From a checkpoint of a small image embedding model.
Model: 2.23M parameters, arch mobilenet_v2, activation relu6, depths [3, 4, 7, 3].
Training: muon at rate 0.039, 7600 steps, held-out accuracy 100%.
Data: trained on cartoon faces, 101725 training examples, 28.7 epochs.
Rows from block 2, named by matrix and row number. Each number is 128 + 24 x the weight over its row's rms, rounded and kept within 0 to 255. All counts start at 0. After the name is the row's rms in percent of the matrix's.
# convs0: expand pointwise conv (model.blocks.2.convs.0.weight, 144x24x1x1), inputs 0-23
convs0.0 050 [122 141  89 155 134 125 124 169 146  83 124 121 127 110 123 115 167 155  85 129 133 166 125  94]
convs0.1 109 [ 99 139  98 116 100 113 120 147 129 119  92 100 159 120 102 131  96 161 154 164 118  94 130  93]
convs0.2 083 [124 165 150 132 145 111 121 170 117 157 126 118 150 129  98  93 161 114 116 121 117 148  68 144]
convs0.3 081 [101 119 110 148 104 112 164 171 101 110 103  74 118 142 118 145 120 131 128 170 112 123 158 129]
convs0.4 122 [145 111 146 129 176 143 114 148 139 114 139  76 103 146 122 125 124 120 155 110 145  86 176 142]
convs0.5 095 [109 126 117 147 135 134 121 110 113 146 164 131 102 114  96 125 120 137 182 155 139 192 135 151]
convs0.6 118 [117 137 129  77 135 176 152 161 112 125 131 129 120 108  84 113 138 140  81 131 128 157 153 140]
convs0.7 129 [136 122 114 112 101 132 132 124 134 115 122  80 109 156 151 150 127  92 149 174 104  75 139 108]
convs0.8 110 [121 101 112  98  98 174 136  77 108 122  78 119 128 109 127 126  92 125 126  98 116 112 131 114]
convs0.9 095 [119 105 120 151 144 101 110 122 132 176 110 187 115  93 130 166 142 106  97 118 122 108 140 120]
convs0.10 101 [152  94 122 122 139 115 152 166 147 146 174 111 126  77 141 114 100 148 148 152 162 138 143 124]
convs0.11 134 [121  76 123 143 103 119 119 132 118 178 122 120 108 146  89 113 130 143 157 102  84  97 115 119]
convs0.12 078 [112 120 113 129 105 148  83 130 175  95 151 121  83 117 145 125 151  88 122 105 118  97 130 113]
convs0.13 104 [137 175  78 126 140 135 121 159 159 108 120 119  96 136 112 120 110 120 117 165 112  77 124 122]
convs0.14 110 [130 121 113 160 166 191 103 152 144 114 161 122 114 112 166 130 135 129 137 129 106 101  96 119]
convs0.15 095 [ 93 114  95 136 190 114  94 114 160 107 127 103 128  79 122 143 111 152 121 128 132 125 128 119]
convs0.16 104 [102 118 157 120 117  93  86 127 140 107 106 122 111 136 111 117 150 152 176 165 149  94 157 123]
convs0.17 136 [141 190 147  97 108 129 160 156 167 120 123 120 125 108 101 111 121 132 128 153 148 164 149 112]
convs0.18 117 [145 116  76 138 127 158 117 106 108 131 169 151 135 140 175  74 134 130 121 102 121 130 115 142]
convs0.19 101 [127 101 152 104 167  91 104  99 163 135 129 130 135 119 132 157 141 139  83 149 159 132  93 108]
convs0.20 063 [185 121 156 132 120 100 113 114 155 100 103 169 135 111 134  97 108 139 116  94 130 158 135 104]
convs0.21 132 [108 127 100 149 128 141 114 150 131 117 109 116 176 107 131 109  83 197 128 139 120 107 123 117]
convs0.22 085 [108 131 128 100 145 146 146 104 181 165 147 153 160 115  89 109 145 126 133 145 155 141 150  98]
convs0.23 054 [142 109  90  96  88 167 142 159 137 107 169 115 142 156 144 111 125 131  92 147 122 129 158 122]
convs0.24 126 [129 103 106 105 128 136 145  95 116 166 111 110  86 147 157 116 119 175 149 143 118  92 142  98]
convs0.25 048 [ 92 129 150 102 105 137 132 171 109 141 142 125 140 108  99 147 111 130 104 122 133 159 147 192]
convs0.26 077 [159 103 130 115 105 146 108 149 157 107 167  87 114 141 148 144  74 147 107  96 140 136 129 132]
convs0.27 092 [183 143 116 135 107 125  85 155 121 104  83  98 104 114 111 114 149 130 120 135 105 148 159 117]
convs0.28 090 [124 145 126 150 168  94 118 101 121 108 108 102 156 128 145  89  98 185 133 137 137 111 113 148]
convs0.29 112 [144 111 164 117  98 124 127 123 133 202 154 128 131 162 142 115 119  97 141 100  97 115 137 125]
convs0.30 076 [106 117 109 143 146 147 143 151 123 109 134  92 157 140 116  86 118 140 127 179 138 159 155 171]
convs0.31 094 [128 119 122 123 118 119 144 101 116 180 143 174 123  86 124  82 125 117 142 152 118 169 101 131]
convs0.32 100 [122 115 120 102 146  97 119 108 130 184 115 153  92 129 108 149 118 177 117 115 161 125 140  95]
convs0.33 101 [135 114 144 138 175 152 129 105 171 137 124  84 114  94 128 137 108 163 170 116 134 110 155 136]
convs0.34 061 [100 119 119 149 128 175 104 116  98 131 104 139 128 126 104 114 151 174 139 170 129 112 172 150]
convs0.35 114 [114 182  90 149 151  90 119 158  92 102 113 117  96 107 125 124 113 116 107 117 112 114 118 103]
convs0.36 045 [ 96 112 133  96 107 161 166 150 148 121 141  70 172 108 137 146 138 119 115 119 127 101 127 140]
convs0.37 108 [119  87  96 127 125 115 135  85 143 107 141 157 100 139 140 153 114  81 154 147 134 126  99 165]
convs0.38 108 [ 77 130 134 119 110  99  96 110 113 129 112 116 132 135 151 147 100 134  81 152 152 175 153 122]
convs0.39 105 [ 98 135 127 131  99 108  90 149 118 141 172 111 125 153  85 134 116 126 184 129 114 149 121 156]
convs0.40 100 [120 167 176 144 158 115 141 109 120  92 109 132 105 137 104 138 148 132  84 128  91 111 130  97]
convs0.41 104 [156 158 125 150 133 147 153 150 115 173 121 126 137 120  92 173 164 134 147 114 125 115 166 157]
convs0.42 084 [136  99 116 144 148 125 115 123 115 137 119 128 168 151  99 150 122 118 170 171 133  72  96 140]
convs0.43 056 [135 158  96 138 154 137 180 154 148 115 144 152 125 121 122 139 123  85 148 167 165 135 123 155]
convs0.44 086 [112 126 119 107 134 107 133 139 120 112 116 127 107  72  99 168 161 153 159 123 142 124 117  74]
convs0.45 105 [159 127 123 120  99 101  78  96 125 152 121  98 127  79 126 160 137 111 108 116 137  97 126 100]
convs0.46 060 [126 131 113 142 145 177 156  82  99 130 144 145 126  88 166 104 125 144 134 112  96 122 155 108]
convs0.47 132 [149 127  83 139 132 108 119 115  96 131 130 185  87 119 129  96 108 156  94 112 134 147 119 150]
convs0.48 091 [103 134  99 143 118 155 146 147 137 173 138 140 148 122  96 170 150 150 163  94 130 139 142 165]
convs0.49 045 [129 131 142 129 125  95 165 120 123 132 181 161 151 110 139 156 130 105 157 174 135 122 123  87]
convs0.50 107 [111 132  98 139 127 103 153 133 105 156 113  97 153 182 108  75 141 119 152 120 151 122 150 134]
convs0.51 067 [116 147 173 143 120 115 102 104 127 130 121 129 141 179 108 146 130 132 109 197 119 117 120 152]
convs0.52 127 [141 140 136 146 171 122 129 135 113 133 169 136 173 148  72 124 129 155 114 127 138 127 143 176]
convs0.53 091 [184 134 101 124 129 131 134 172 134 143 133 108 143 109 120 149 129  87 104 117 128 142 188 127]
convs0.54 089 [120 116 115 107 191 109 142  98 139 163  92 156 128 108 138 116 108 101 118  95 103 111 127 112]
convs0.55 111 [139  97  99 146 165 156 117 100 131 124 125 109  98 146 175 114 111 115 156 145 105  91 101 147]
convs0.56 073 [125  91 138 117 165 135 150 126  88 140 151 140 150 137 114 134 101 115 162 171 118 171  92 130]
convs0.57 091 [104 139 153 101 122 104 152 115 152 164 105 102  90  98 135  90 133 124 101 110 113 147 170 121]
convs0.58 121 [106 133 141  90 128 194 146  84 139 124  92  95 118 128 142  97 104 114 119 114 117 117 125 129]
convs0.59 106 [ 93 118 142 120 138 139 102 121 124 156 123 144 143 142 181 145 113  91 109 112 120 186 104 105]
convs0.60 093 [137 145  86 116 140 117 101 132 144  97 184  96  84 101 114 124 146 142 122 106 104 142 148 121]
convs0.61 114 [147 146 118 103 149 132 107 168 117 149 114 141 172 119  98 117 131 132 145 146 165 126 136 190]
convs0.62 104 [112 152 123 158 108 106 140 135 109 118 116 117 140 148 116  69  97 152 161 147  98  88 151 140]
convs0.63 066 [112 110 118 152  76 149  84 128 143 126 145  98 157 132 148 111 128 109 135 116  79 130 162 106]
convs0.64 098 [139 150 125 116 153  97  94 110 174 104  96 109 123  78 120 142 118 144 103 156 156 128 103 131]
convs0.65 128 [125 111 112 105  93  89 105 125 112 121 152  87  90 111 164 118 147 112 122 116 118 107  83 148]
convs0.66 109 [105  93  94 142 145 112 164  99 124 133 133 159 129 160 162 125 131 109  92 180 124 145 119 133]
convs0.67 062 [165 125 127 114  86 100 133 104 106 142  94 100 124 151 132 117 184 107 126 101  96 117 137 112]
convs0.68 109 [146 118 104 158 154 122 122 100 133  93  92  89 142 120 147 110 143  78 126 169 117 145 124 107]
convs0.69 097 [137  90  97 128 127 104  94 130 172 182 135 117 112  94 114 107 129 136 115 140 159 124 160 118]
convs0.70 077 [137 131  90  94 153 112 104 124 139 120 116  98 125 118 152  96 190 144 127 125 155 105 162 110]
convs0.71 108 [132  83 137 132 116 164 185 130 128 120 141 121 112  77 100 144 108 152 127 111 126 138 138 164]
convs0.72 055 [104 172 179 125 128 129 160 175 122 144 111  95 141 128 103 118 146 151 106 109 136 102 107 136]
convs0.73 119 [137  88 131  96 129  72 117 124 106 165 161 135 139  85 125 122 122 134 135 163 142 120 134  92]
convs0.74 128 [104 120 170 122 158 104 113 118 143 141 132 105 123 124 154 121  82 138 113  95  93 130 165  88]
convs0.75 115 [114 119  77 162 138 134 143 140 132 153  86 155 105 164 110 120 142 109 128 127 160 102 102 161]
convs0.76 080 [151 141 148 118 121 134 134 161 178  94 146 140  96 128  98  82 144 112 109 154 160 108 138 143]
convs0.77 106 [169 122 124 159 176  97 114 152 123 134 147 162 131 116 111 143 135 150 112 131 148 108 145  74]
convs0.78 067 [133 128  91 140 158 155 122 128 124 173 120 116 107 168 121 157 145 120 139 125 142 111 195 131]
convs0.79 101 [116 140 144 100 131 104 106  94 152 112 142 109  83  92 108 136 108 171 132 100 133 125 151 166]
convs0.80 096 [107 156 105 132 135 123 107  81 126 123  95 127 140 111 147 140 113  84 188 114 156 145 113 125]
convs0.81 124 [ 98  71 116 127 136 125  90  95 137 164 108 152 104 107 127 121 119 104 122 122 119 111  82 145]
convs0.82 083 [174 146 172 150 131 128 152 112 188 133 134 150 107 121 107 148 138 122 144 114 117  92 143 147]
convs0.83 059 [113 164 122 146 142 113 106 127 127 119 144 115 175 127 125 134 175 127  74 121 105 117 101 168]
convs0.84 106 [184  98 156 136 152 123 117 122 107 155 152 153 136 119 150 159 127 112 134 148  96  99 119  88]
convs0.85 106 [176 107 118 107 143 128  92 142 115 159 125 157 128  87 120  97 141 143 115 145 109 139 179 116]
convs0.86 108 [190 137 143  91 126  85 103 135 110 143 147 153 109 101 158 129 141 120 125 136 114  87 129 144]
convs0.87 125 [147 120  85 154 128 126 107 137 138 149 174 144 143 143 133 123 188 124 131 103 125  81 140 146]
convs0.88 116 [116 142 147 138 154 136 131 164 132 187 116 111 113 177 149 102 143 122 164 118 166 125 121 142]
convs0.89 061 [133 116 155  76 155 134 116 137  85 156 164 147 110 140 121 140 121  97 114 104 140  95 157 147]
convs0.90 115 [126 127 100 132 146  92 111 161 134 115 134 121 149  59 172 126 159 158 138 146 114 121 135 124]
convs0.91 123 [112 102 108 163 155 106 108  97 122  76  99  94 122 103 141 117  99 138 156 110 120 104 132 147]
convs0.92 138 [114  97 101 152 191 121 152 137 144  90 140 141 132 127 142 127 136 110  81 114 114 149 101 111]
convs0.93 126 [166 105 123 100 137  75 114 141 104 148 122 138 149  82 139 132 160 105 148 153 121 146 158 120]
convs0.94 052 [114  95 117 115 122 148 129 168 121 159 150 127 190 130  89 124  81 137 131 143 116 150 130 145]
convs0.95 097 [112 163 125  82 169 126 115 108 135 135 114 136 144 133 134 130 175 115  89 160 125 167 106 107]
convs0.96 099 [137 173 137  96 111 137 105 124 135 151  84 138 119 143 153 124 133 145 143 158 168 174 154 143]
convs0.97 104 [116 131  96 133 180  96 107 147 115 129 120 118 110 120 100 130 137 146  77 145 163 105  90 129]
convs0.98 110 [114 149 149 118 129 147  73 104 101 161 107 145 119 129 157 136 113 167 100 154 106  95 118 110]
convs0.99 132 [142 131 137 130 141 129 102 126 114 172 125 137 141 152 107 147 178 146 105 106 104  63 131 144]
convs0.100 119 [122 105 144 154 164  90  99 125 113 184 114 152 124 167 115 101 131 110 142 129 158 124 138 152]
convs0.101 079 [112 117 126 112 126 148 130 130 144 136 122 104 177 110 166 117 171 116 105 166 109  85 131 165]
convs0.102 086 [126 159  94 101 127  84 167 148 117 138 110 122 150 101 138 108 104  94 149 139 107 106 142 164]
convs0.103 065 [ 93 137 136 137 106 166 118 128 153 101  78 142 102 129  97 152 134 106 112 127 136  81  99 112]
convs0.104 098 [112 155 141 172 100 101 117 122 134 114 120 101 154 148 148  73 121 138 155 140  90 126 108 154]
convs0.105 095 [152 172 143 126 126 120 142 114 165 116 117  88 154 151 173 146 152 126 130 126  87 138 126 167]
convs0.106 071 [125 162 121 136 140 146 113  96 100 112 136 100  94 140 126 105 136 132 154 122 203 139 148 142]
convs0.107 122 [154  80 122 116 124 101 115 124 179 140 125 101 102  97 102 127 136 179 112 135 111 125 137 151]
convs0.108 064 [107 102 155 142  98 166 132 140 107 132 179 103 134 106 106 175 133 113 121  98  98 134 122 114]
convs0.109 097 [104 107 144 138 111 138 125  54 122 154 109 134 117 127 150 110 138 127 143  78  94 106 139 126]
convs0.110 076 [130 114 113 114 143 113 151 131 143 135 141 138 142 106 134 112 104 124 179 196 171 119 130 157]
convs0.111 094 [147 130 118 155 158 116 112 146 138 156 141 131 117 159 140 192 182 123 136 130 111 129 127 164]
convs0.112 107 [157 134 101 101 134  91 122 155 131 170 162 176 130  97 121  97 124 144 144 143 105 135 127 100]
convs0.113 123 [115 138 126 110 132 169 121 134 126 157 202  85 145 144 134 121 153 136  90 132 122 122 136 146]
convs0.114 079 [128 107  98 109 138 148 161 110 151 151 138 118 140 112 126 169 169 181 140 104 160 134 124 151]
convs0.115 098 [144 142 127 146 135 107 102 113 113  86 156  99 103 120  96 133 138 146 168 121  98 175 101 144]
convs0.116 083 [147 123 111  67 120 131 160 116 147 104 134 117 125 162 115 126  97  98 131 124  97  82 103 114]
convs0.117 088 [130 121 116 118 105 114 112 103 143  98 120 104 105 142 110 151 150  91 152 186  99  91 109 141]
convs0.118 062 [116 149 175 178 139 130 152 145 165 132 131 134 112 146 105 143 129 159  83 123 123  92 136 149]
convs0.119 049 [161 129 109 125  84 114 161 153 103 167 116 162 109 141 130 159 162 148 148 117 115 126 134 165]
convs0.120 111 [128 129 108 147 122  74 171  90 119 103 123 159 116 113 119 122  83 108 165 152 133 129 121 141]
convs0.121 059 [105 159 183 154  98 157 115 157 136 151 137 129 148 125  95 106 143 141 100 112 139 135 102 160]
convs0.122 105 [ 83 153 102  86 114 124 138 129 120 137  91 136 110 112 154 119 121 133 113 149 120 195 143 125]
convs0.123 122 [135 129 158 132 178 108 148 156 129 140 141 145 138 121 157 125 148  92  73 115 139 121  83 123]
convs0.124 104 [138 119 143 145 166 112 141 164 156 148 148 108 138 102 155 103 161 104  96 113 170 142 101 110]
convs0.125 141 [123 120  99 126  88 106 157 128 103 156 112 124 128 118 125  88 116 147  83 144  97 161 170 123]
convs0.126 087 [151  75  99 129 140  80  71 134 150 131 109 123 135 107 110 137 139 165 123 121 137 130 143 110]
convs0.127 090 [154 147 102 131  69 132 125 134 150 107  99 105 112 104 122 169  89 136 131 152 122 102 102 134]
convs0.128 117 [102 146 111 110 147 202 131 145 144 150 121 112 157 104 140 116  91 122 117 108 155 108 123 110]
convs0.129 099 [160 141 120 132 138 141 150 117  97 163 176 107 114 113 148 127 109 120  97 131  78 152  96 109]
convs0.130 073 [131 158 121 101 104 101 138 157 124 154 183 140 107 117 157 125 118  79 137 102 160 121 133 116]
convs0.131 097 [128 105 130 145 105 165 129 103 145 126 149 127 121 127 102  95 186 168 139 113 100 168 140 131]
convs0.132 118 [113  93  97 164 124 146  80  93 170 135 107 156 109 108 140 103 124 115 113 109 155 124 126 143]
convs0.133 099 [123 150 166 112 138 121 140 154  92 128 111 130 142 142 166 129 122 147 148 124 106  68  86 151]
convs0.134 115 [125 140 109 153 137 162  99 176 159 123 117 131 106 102 163 157 160 106 114 119  94 142 130 100]
convs0.135 114 [133  95 119 126 158  98 150 114 107 139 126 150 106  85 161 104 117  95 111 103 122 120  80 152]
convs0.136 098 [ 95 149 115 178 106 104 121 158 109 122 124 116  79 123 109 135 108 132 143 143  93 163 140 101]
convs0.137 118 [152 119  97  95 150 133 113  92 135 125  83 149  92 117 152 103 152 110 127 129 136 108 116  80]
convs0.138 104 [147  94  86 148 132 152 156 113 120 161 149 151 108 117 172 109 142  99 122  94 143 159 126 139]
convs0.139 107 [141 102 112 116 112 105 118 124 113 179  94 135 136  71 143 105 180 119 127 142 122 140 121 110]
convs0.140 115 [119 146 134 127 140 107 148 113 176 128 121 123 129  90 111 111 146 150 187  90 138 109 103  98]
convs0.141 119 [122  93 102 144 120 162 128 102 117 147 131  92 131 132 131  83 121 132 115 127 115  96  74  88]
convs0.142 111 [135 145 148  71 147 101 143  89 140 101 124 103 130 141 109 105 122 106 127 135 135  82  86 126]
convs0.143 128 [179 132  93 167 136 124  97 144 104 122 102 122 109 106 134 116 153 158 123 158 105 154 142  98]